Weights of a small GAN.
Model: generator norm groupnorm, generator activation silu, generator widths [32, 64, 128, 128], discriminator arch resnet, discriminator activation relu, discriminator depths [3, 6, 6].
Training: adamw at rate 0.00093, batches of 64.
Rows from block 12 of the discriminator of a small GAN, named by matrix and row number. Rows with one number belong to one channel. Each number is 128 + 24 x the weight over its row's rms, rounded and kept within 0 to 255. All counts start at 0.
After each channel's rows are labels from the 100 images, of 14976, where the channel reaches its highest value: "responds to" is what is common among them. Only what is clearly more common there than usual is listed. The data: single printed letters, digits and signs in grey, bent and noisy. In brackets: how many of the 100, against the usual share in percent.
# convs0: first 3x3 conv (discriminator.blocks.12.convs.0.weight, 208x208x3x3, each kernel summed), inputs 0-207
# convs1: second 3x3 conv (discriminator.blocks.12.convs.1.weight, 208x208x3x3, transposed, each kernel summed), outputs 0-207

convs0.176 [106 134 129  73 126 117 158 126 117 118 204  81 131  86 105 137 157 127 148 100 144 107 116 122 122 132 115  76 125 103 127 126 133 132 102 118 143  77 124 126 158 121 120 117 155 143 135 106 126  91 127  99 119  77 121 129 169 128 130 190 112 165 123 125 168 143 134 156 138 129 112 124 104  86 157 119 118 100  95 115 174 153 155 134  84 138  99  93 161 117 114 125 168 110 111 109 130 122 137 117  95 187 112 114 134  93 111 175 120 105  91 120 121 187 127 124 114 130 109  88 103 173 121 117  83 115 120 118 126 109  79  82 158 149 127 110  86  97 145 121 125 136 119 140 134 124 222 125 133  97 159 124 132 128 105 121 114 143 128 144 137 119  95 134 102 136 122  96 139 127 114 127 112 137 137 165 119 139 157 119 110 162 101 106  94 107 137 123 138 145 157 142 147 102 123 113 107 124 108 133 116 122 113 141 120 110 132 112]
convs1.176 [134 114 132 127 141 163 139  71 140  41 111 114 102 149  86 125 103  98 117 155 174 121  86 144 105  77 130 111 121 134 130 109 148 163 139 136 117 106 112 114  98  95  99  93 125 108 134 106  95 117 100 106 145 132 133 168 107 140 155  92  97  64  96 146 111 124 144  99 136 122 138 117 142 114 111  78 115 138 129 110 121 130  83 104  87 132 133 139 109 129 174 171 118 119 151 166 123  98 136 119 161 170 114 129 126 107 119 122 119 134 115 104 138 106 127  99  85 168 120 109 133 102 129 122 158  90 132 107 123 147 176 137 111 121 129 124 100 115 127 109 119 137 135 145 116  95  81 166 127 117 105 125 118  77 148 143 122 131 132 127  79 149 144 141 123 120 145  67 104 136 119 107 102 103 114 115 151 104 101 125 111 168 154 109 136 114 136 139 135 116 114 111 142 128 124 135 168 110 102  99  85 103 181 126 138 141 167 114]
responds to: capital (82 vs 35.6); the character C (25 vs 1.3)

convs0.188 [159 113 141 135 105 123 110 111  63 133 119  84  70 140 157  97 136  99 106 118 120 166 139 133 122 140  89 113 142 120 114 109 121 119 128 128 109 128 149 150 131  75 103 115 130 103 118 143 136 118 105 139 115 132  87 102 127  81 118 133 119 136 125 127 143  82 104  93 136  94 140 106 111 144 105 115 125 145 140  75  76 112  99 117 140 104 103  88 138 125 107 146 136 120 123  96 147 139  85 133 148 112  86 104  95 140 120  86 152 134 147 143  94 115  85 138 149 109 108  88 101 120  94 157 127 169 166 157 102  81 176 147 119 104 117 163 149 141  97 123 127  89 129 125 162 107 125  93 111 124  89 132  71 133 130 126 162 130 110 108 126 106 119 127 188 110 129 113  89 107 132 155 126  94 107 116  96 120 111 103 137 113 139  96  84 127 137 131 116  92  92 102  91 147 108 137 147 130 130 141 166 111  98  98 139 118 107 100]
convs1.188 [137 148 138 119 137 109 169 174  68 144 122 155 136 109 155 114 123 131 116 165 104 123 140 129 120 138 180 117 127  85 129 155 125 129 155 139 151  96 126 122 112 121 152 162 133  86 157 148 156 141 155 145  92 116 136 100 123 133 134 157 130 192 117 105 127 176  98 141 127 134 107 150 153 136 156 115 114  95 139 101 123 136 102 144 143 141 137 157 147 132 140 106 123 144 140 109 121 134 113 143 129  79 131 153 178 173 113 111 138 143 126 140 142 129 148 105 131 106 106 124 120  94 101 122 132 148  84 146 122  95 104 165 101 148 125 120  95 154 118 132 129 182  99 123  70 172 162 152 114 144 137 106  93 135 121 203 143 126 134 114 139 166 128 127 127 145 197 143 154 150 106 126 131 149 132 130 139 120 154  85 138 158 173 159 173 162 135 126 121 101 106 136 140 140 129  81 146 171 157 152 153 138 145 133 117 142 106 173]
responds to: the character @ (59 vs 1.2)

convs0.141 [166 106 135 124 126 123 138 148 125 133 131 156 130 166 167 124 140 113 118 111 110 138 115 121 101 158 132 141  93 118 136 126 144 124 112 137 133 115 148 131 170 155 114  98 140  94 132 129 153 107 118 121 122 221 124 123 111 130 121 252 111 162 145 158 154 137 129 135 164 131 140 127 129 117 127 111 148 104 112 111 128 116 127 105 121 125 150 139 124 139 109 119  87 131 121  99 122 162 148 163 103 143  79 110 112 151 132  65 140 136 111 148 116 152 126 143 153 113 136 136 115 114 123 123 152 142 138 144 164 140 148 123 109  72 127 114 133 166 135 138 105 111 133 144 120  78 204 130 120 166  90 107  79 125 157 141 146 139 112 129 177 132 123 134 151 112  87 118 122 111 130 158 138 136 139 119 124 127 107 138 155 104 177 105 164 164 153 121 110  97 108 128 136  98 140 134  99 114 152 200 138 103 120 117 149 115 132 136]
convs1.141 [147 126 135 122 113 121 116 165 124 148 135 171  97 120 121  97 134 107 129 125 102 156 177 117 116 129  96 116 167 100 105 123 107 117  99 124 129 104 152 131 120 119 128 156 140  92 123 139 142 119 158 189 113 110 150 104 168 115 111 143 150 162 125 119 123 149 115 142 111  76 165 100 141 134 142 135 147 147 120  90  66 105  82 158 151 131 159 116 153 158 100 110 136 124 150 120 165  89 143 196 181 112  90 142 142 157 121  68 129 141 131 144 120 124 127 127 165  98 122 111 130 105  72 136 150 162 141 136 153 130 122 120 114 121 138 141 145 151 174 142 147 107 133  97 139 149 137 129 118 113  99  93  54  88  99 148 157 148 122 121 134 108  90 133 140 143 143  99 167 134 131 148  88 146 157 106 136 138 151 121 157 135 158 154 178 122 161 132 132 111 103 151 158 138 134 138 144 149 139 137 149 123  94  96 122 107  91 143]
responds to: the character @ (25 vs 1.2)

convs0.88 [135  97 133 148  93 115 119 152  69 143 149 109  96 144 146 102 121 113 123 151 100 155 130 130 103 144  93 110 124 113 111 128 121 125 161 131 110 106 149 127 144  67 128 122 110 100 108 139 150 105 104 142 115 133  93 127 156  98 106 158 103 142 143 125 150  94 103 119 120 103 160 126 109 142 121 149 139 169 139  79 104  88 109 133 136 146 118  78 156 137 112 140 154 127 151 118 143 161 118 151 131 104 118 113  98 171 129  86 115 129 166 168 140 132 100 167 161 106  96 107 124 146  93 127 114 166 150 170 114  94 185 153 102 137 119 148 152 151  97 124 132  96 133 114 128 129 138 104  97 141  97 134  85 136 155 104 160 127 132 123 156  79 100 105 190  90 148 139  86 113 143 211 138  90 100 101 112 132 109 115 158 121 131 127  89 126 133 124 130  91 124 111 111 158 136 138 162 116 129 125 160 112  98 106 131 136 113 128]
convs1.88 [137 118 130 138 166  60 151 126  83 152  98 171 106 113 100 113 124 119 113 147 105 120 147 139 145 124 133 115 138  78 140 155 127 107 132 156 149 108 127  95 139 132 160 148 144  80 125 134 133 165 146 178 113 118 146  93 104 163 138 125 129 161 130  96 131 147 128 138 115 121 122 135 134 136 129 117 123  98 129  87  94 118 117 129 110 129 168 157 134 140 139 116 108 128 101 100 117 122 129 164 121 100 106 141 164 157 125  88 146 131  87 101 136 134 137 107 129  85  76 123 114 101  98 113 143 115 112 109 113 115 127 143 133  96 157  93 121 134 139 118 160 143 116 147  69 133 145 155 145 152 108  79  72  58  98 174 118 129 137 131 123 164 128 135 134 151 127 146 156 170 107  98 114 124 173 122 118 122 145  63 160 154 163 161 175 152 117 138 145  95  86 160 158 130 133  94 156 139 139 151 125 152 136 120 110 119 135 154]
responds to: the character @ (57 vs 1.2)

convs0.46 [136 114 138 128 111 128 122 128  62 141 147 101  80 154 147  97 141 107 109 149 112 137 142 147 105 127  95 116 118 114 121 120 130 132 131 123 108 132 138 144 132  70 102 133 119 111 118 145 145  98  98 128 104 146  61 100 146  71 107 160  94 161 134 132 143  89 121 112 106 117 128 100 116 129 105 132 138 138 134  89  89 103  96 126 136 117 112  76 175 147 100 144 138 132 126  99 153 161 107 151 136 107  98 104 102 161 129 104 126 132 147 152 106 121 113 165 147 106  94 109 135 138  88 131 115 156 151 174 122  97 177 158  76 130 132 135 133 150  97 128 117  93 103 122 142 124 133  80 103 117  96 134  69 127 144 116 151 148 127 106 146  72 113 123 185 110 130 114  82 114 113 180 127  93 101 114 116 130 120 116 144 116 107 120  64 124 128 107 115 103 122  89 107 130 120 134 158 112 139 126 131 107  92  91 123 119 109 114]
convs1.46 [144 123 118 131 176  88 142 146  95 158 108 176 106 100 117 107 117  99 124 131 119 134 153 142 158 121 151 118 154  99 136 151 132 112 129 171 161  92 142 108 126 130 174 160 137  90 121 136 149 147 156 168 119 117 129 103 109 161 132 122 139 162 127 106 121 159 109 134 124 104 120 152 134 141 151 120 128 115 137  85  88 127  97 130 121 136 161 166 133 134 140  94 134 149 124 112 113 115 119 148 119  97 100 152 154 163 131  91 155 132 108 117 138 131 143 117 133  86  91 108 104  88 103 126 143 106 120 109 127 111 106 157 122 115 159 105 113 134 137 117 151 146 126 146  63 140 152 170 140 157 113  86  88  93  95 188 121 121 136 141 123 165 141 127 137 151 148 146 163 161 117 107 109 134 171 136  94 120 151  78 173 142 182 154 179 146 123 145 136  84  74 165 149 144 133 111 160 140 140 152 139 154 148 116  98 113 122 165]
responds to: the character @ (57 vs 1.2)

convs0.25 [123  84 116 143  90 122 115 150 135 139 110 102 112 139 152 130 121 122 101 115  93 165 161 137 114 149 115 101 135 122 128  77 121 130 151 141  86 114 147 140 125 122 112 104 114 106  96 148 145  76  78 140 112 129 142  82 181  99  95 139 113 161 123 109 121 106  89  99 100  84 142 123  94 116 120 162 131 160 130  84 143 131 130 126 136 115 141  99 144 114  65 138 156 109 154 121 149 131 127 127 145 118 129  90 120 148 131 109 106 133 161 142 127 105 102 128 158  98  98 100 120 132 135 145 136 136 178 138 124 130 169 126  89 159 141 137 133 139 122 104 147 115 125 132 138 141  74 135 109 141 108 114  95 135 172 112 146 110 109  93 155  69 143  80 205  98 120 135 134 113 110 155 116  99 131  98 137 105 104 135 146  97 129 138 132 101 134  77 127 128  92 115  68 148 121 161 141  92 136 112 146 123  89  99 141 131 109  94]
convs1.25 [144 131 154 149 170  97 148 121  95 164 128 151 118 103 124  97 100 114  87 155 127 109 136 129 112 133 118 128 153  97 108 152 118 108 118 142 154 124 130 114 133 140 143 146 163 104 109 133 122 146 200 169 111 124 141 104  86 151 102 140 150 154  97  82 157 138 106 131 100 115 110 148 137 158 148 104 115 103 126 122 101 111 114 150 128 109 139 173 151 126 144 113 126 141 119 142 114 159 137 166 120  74 131 144 148 172 119 126 170 110  67 127 128 120 149 126 145 108 106 127 150 125  82 107 125 147 127 115 135 133  82 136 131  94 126  82 101 145 135 120 163 133  96 114  88 162 172 133 127 131 112  89  96  79 106 166 132 118 129 111 129 171 116 107 129 128 145 126 176 151 151 102 104 159 166 127 113 125 164  88 131 142 168 131 197 150 114 133 114 110 119 155 140 104 131  80 171 145 143 158 124 160  98 103 120 104 129 149]
responds to: capital (66 vs 35.6); the character @ (30 vs 1.2)

convs0.18 [133 114 132 126  96 118  91 139  65 135 132 121  95 143 152  96 138 106 110 144 101 146 153 118 120 154 105 102 138 101 112 111 121 142 112 130 107 139 151 136 116  66 111 117 116  78 116 144 143  97  86 130 107 119  95 102 146  94 103 139 108 140 128 116 137  95  92 127 123 114 149  98  99 122 114 143 107 148 129  80 119 107 103 116 146 140 115  72 119 130 113 122 117 127 154  98 143 135  97 156 158 103  90 105 109 161 123  87 107 141 144 156 114 120 112 135 141  79 108 104 127 124  92 130 138 152 136 162 139  92 178 152 103  89 116 149 146 145  92 119 120  95 135 119 132  95 105  73  89 144  82 124  74 122 124 105 168 118 105  98 164  99 115 119 167 106 133 104  99 112 120 174 129  83 109 108  88 111 115 120 110 122 124 119  96 107 142 131 106  76 118 107 107 154 113 139 159 110 107 115 152  87  87 111 131 110 127 103]
convs1.18 [137 128 141 135 169 136 178 169  97 141 118 166 122  72 140 115 116 100 135 140 108 140 154 158 147 145 175 135 136 121 138 158 126 112 143 151 155 120 135  98 111 128 155 155 158 119 135 142 157 156 164 134 132 117 128 105 103 181 138 132 153 168 105 127 134 155 144 139 130 112  99 134 138 160 143 118 123  86 139 113  92 130 132 141 145 136 149 152 143 132 145 115 117 137 116 139 128 135 143 142 133 105 125 166 167 179 126 107 151 160 107 142 134 124 147 139 137 128 114 119 131 117 108 144 159 129 109 112 112  99 122 157 115 116 145 116 143 147 132 133 152 163 134 145  42 152 148 190 160 147 131 109 103  90 133 198 140 124 154 137 123 158 138 136 147 135 160 134 150 167 151 126 107 137 155 123 107 136 163  91 176 167 178 148 172 170 118 142 134  93 119 155 151 164 146  90 175 134 151 171 146 153 161 123  91 138 128 157]
responds to: the character @ (59 vs 1.2)

convs0.14 [158 107 125 140 117 125 146 151 101 131 131 104 118 106 141 119 146 103 128 135 126 138 123 159 123 163 118 140 107 112 119 140 136 120 133 140 129 131 168 166 159 136 119 137 128 143 134 128 165 124 109 161 131 206  92 143 101 112 140 196 119 159 168 165 192 140 126 116 161 127 172 112 119 120 123 129 128 129  90 124 122 136 125 120 133 163 129 127 143 162 109 131  92 124 117 123 141 154 137 154 178 130  97 120 103 174 145 114 119 130 174 177 110 143 115 153 178 132 138 120 122 132 115 114 137 189 111 195 125 111 161 153 114  85 127 178 130 158 128 172 114 129 120 138 158 124 176 130 118 193 108 112  98 112 128 144 177 121 125 140 182 111 124 148 167 121 139 137 113 135 143 185 112 118 125 130 117 123 120 119 142 120 168 133 136 151 159 137 127 117 107 135 131 119 168 134 121 168 161 173 173 128 122 106 143 117 131 136]
convs1.14 [135  96 150 107 110  97 151 151  77 132 143 139  99 118 105 107 133 105 126 135  92 142 150  94 160 139 125 102 127  79 115 106  94 147 129 136 123  91 122 118 117 127 108 130 108  73 117 145 137 115 140 176  98 108 146  49 147 119 114 121 112 138 119 113 142 129 111 144 118  99 136 110 141 153 144 142 133 126 122  75  94 131  87 117 128 135 156 108 144 150 116 110 127 134 156 110 148 121 113 179 150 116  82 146 154 158 117  49 154 132 120 143 119 132 101 138 117  77  76  87 119  67  61 135 166 133 139 133 131 128 132 129 103 141 146 110 139 154 129 137 133 128 126 103 137 118 116 107 115 143 120  73  58  92  87 128 134 123 147 125 156 114 118 133 128 122 127 121 168 124 107 137 101 106 137 121 127 131 154  91 136 117 155 148 134 121 145 134 127  74  78 135 135 143 130 125 142 153 124 121 129 135  84  82 107 103  97 135]
responds to: the character @ (35 vs 1.2)

convs0.7 [127 115 130 137 100 117  91 144  63 135 136 100  95 122 158  92 125 106 113 148 115 150 127 128 124 145 123 125 116 131 133 109 129 135 118 129 109 131 133 148 129  81  98 102 100  90 114 142 150 112 102 143 101 124 106 108 137  73 123 121 112 143 133 112 134  79 105 123 109 108 146 107 100 136 119 140 113 143 124  75  84  95  98 106 135 133  97  79 144 120 108 133 126 112 148  83 137 122  77 121 154  78 112  89  97 159 122 111 107 144 147 150 114 119 109 158 147 101  86 102  97 112  96 151 122 163 167 151 114  85 158 149  91 107 121 150 149 145  89 125 121  81 132 119 134 104 108  84  82 128 113 129  60 129 146 109 147 117  97 102 146 110 128 112 176 106 120 124  80 115 105 169 130  83  99 118 109 113 115 101 130 129 136 102  89 110 127 108 113  95 113 116 113 165 113 140 152 117 119 126 160 127  83 108 138  99 120 100]
convs1.7 [146 128 143 121 161 108 164 159  80 153 107 176 139 102 162 139 114 146 147 142 125 136 149 131 148 145 165 143 157  77 118 149 118 130 145 136 168 105 123 106 124 123 166 161 142 109 137 157 152 170 146 148 117 128 109  99  98 189 116 125 154 180 126 124 150 185 131 164 109 134  92 144 125 152 133 122 114  84 139  87 122 122 123 146 142 139 140 157 159 130 155 117 130 144 104 126 113 135 130 128 139 105 140 144 162 169 149 113 161 128 111 153 149 130 154 124 147 102 106 138 138 129 110 124 125 132  79 136 110 101 100 154 119 137 146 125 130 148 134 108 152 153 105 147  72 164 160 145 139 141 145 111 110 103 133 211 135 135 149 134 134 146 139 134 131 138 171 145 167 159 135 121 125 140 155 137  99 124 154  80 133 161 172 158 175 157 133 148 140 103 129 162 132 126 157  98 146 145 149 177 149 150 181 136  98 127 142 165]
responds to: the character @ (62 vs 1.2)

convs0.168 [109 125 148 106 106 128 148 115 118 129 141  63 127 116 124 130 134  82 147 101 135 103  95 121 147 118 117 139 109 115  69 118 150 116 159  56  98  96 130 123 146 112 117  93 162 127 119 116 122  94 114 126 113 136  83 132 136  93 116 146 127 138 145 175 151 145 149 132 129 130 137 114 118 102 139  96 100  91  81 131 132 149 147 139  94 125  78 115 134 125 121 118 118  98  86  89 126 116 169 115 114 131  88 131 142 110 126 102 152 105 128 130 128 120 132 132 159 128 138 120 140 176  94 119  36 137 120 152 152 141 130 103 136 121 117 140  90 134 151 130 125  91 135 130 125  78 183  74 121 124 121 116 125 134 158 112 141 105 128 125 131 107  95 128  80 122 105  98 132 109 125 145  80 146 106 156 135 111 118 113 150 128  78 119 112 147 123 127 111  78 140 132 137  68 131  78  72 114 112 106 128  84 117 140 124 124 132 123]
convs1.168 [113 116 118 103 133 120  70 128 113 130 125 140 125 126  94 144 133 110 137 143 119 163 143 111 156 157  97 110 127 109 121 108 116 160 105 147 134 117 133  85 121  94 148 171 114 128 119 114 157 156 114 134 126 124 121 122 177 182 127 142 108 103 112 116  84 137 118 164 121  95 117 122 137 123 103 127 121 128 150 120 150 142 111 127 157 131 181 147 194 127 107 124 153 136 171 157 145  95 141 179 147 142 137 146 154 152 138 128 105 170  78 139 190 106 108 131 116 146 134 118 149 124 132 141 181 101 156 117  91 164 188 123  75 136 173 111 110 129 137 129 177 122 116 122  87 170 103 130 144 145 127 115 119  79 136 136 131 186 123 129 142  98 123 116 149 128 162 128 101 137  79 130 120 102 133 108 130 133 178 120 131 162 170 133 142 136 150 146 182 133 121 129 107 143 136 153 138 107 128 127 106 154 131 122  82 126 123 171]
responds to: capital (68 vs 35.6)

convs0.21 [150 147 133 158 133 148 160 167 137 151 162 155 158 130 176 129 156 146 148 151 133 146 140 179 119 160 156 140 123 136 142 152 137 140 153 171 151 150 143 151 167 166 143 133 139 152 147 140 178 145 146 137 135 165 142 157 106 152 141 185 138 178 167 152 188 136 139 141 165 163 144 140 137 140 141 153 165 129 144 131 150 128 141 135 146 159 163 154 132 159 147 122 112 146 136 156 145 176 130 146 166 155 141 145 132 168 130 118 150 158 174 167 145 157 150 169 145 139 141 138 152 146 145 128 132 150 131 149 124 118 135 156 165 126 134 145 142 169 147 153 138 136 123 143 142 134 190 137 150 173 132 148 138 121 188 153 157 136 139 138 161 157 146 146 186 123 146 145 134 142 158 163 139 152 145 135 118 152 132 146 159 144 135 136 148 158 131 157 134 157 129 134 158 140 151 122 142 147 178 171 154 152 125 134 154 128 141 144]
convs1.21 [133 101 165  96 111 145 120 125  86 102 161 101  91 139  82 100 120 114 111 136 127 108 133  68 129 139 120 118 147  98 110  87 111 141 116 119 111 126 115  97 105 102 102 153 115 119 115 133 129 108 108 157 123  97 159  75 125 122  91 102 100  93 114  89 156 125  94 108  98 119 141  75 157 152 145 130 134 146 119 103 109 101  83 106 132 108 150  89 128 152 104 120 120 123 129 154 143 124 140 170 158 127  90 137 122 122 104  48 161 108  98 143 108  92 116 164 144 104 103  99 175 119  81 145 151 153 126 106 140 135 125  97 105 102 143  83 146 140 168 133 125 112 125 103 119  95 104  98 131 130 110  94  76  74  89 121 143 123 120 110 127 125 100  99 116 131 131 127 154 128 137 134 105 164 161  91 109 120 138 113 108 125 144 145 140 133 150 108 120 107 114 143 127 110 129 144 161 138 108 102 119 122  93  89 129  93 100 104]
responds to: the character @ (33 vs 1.2)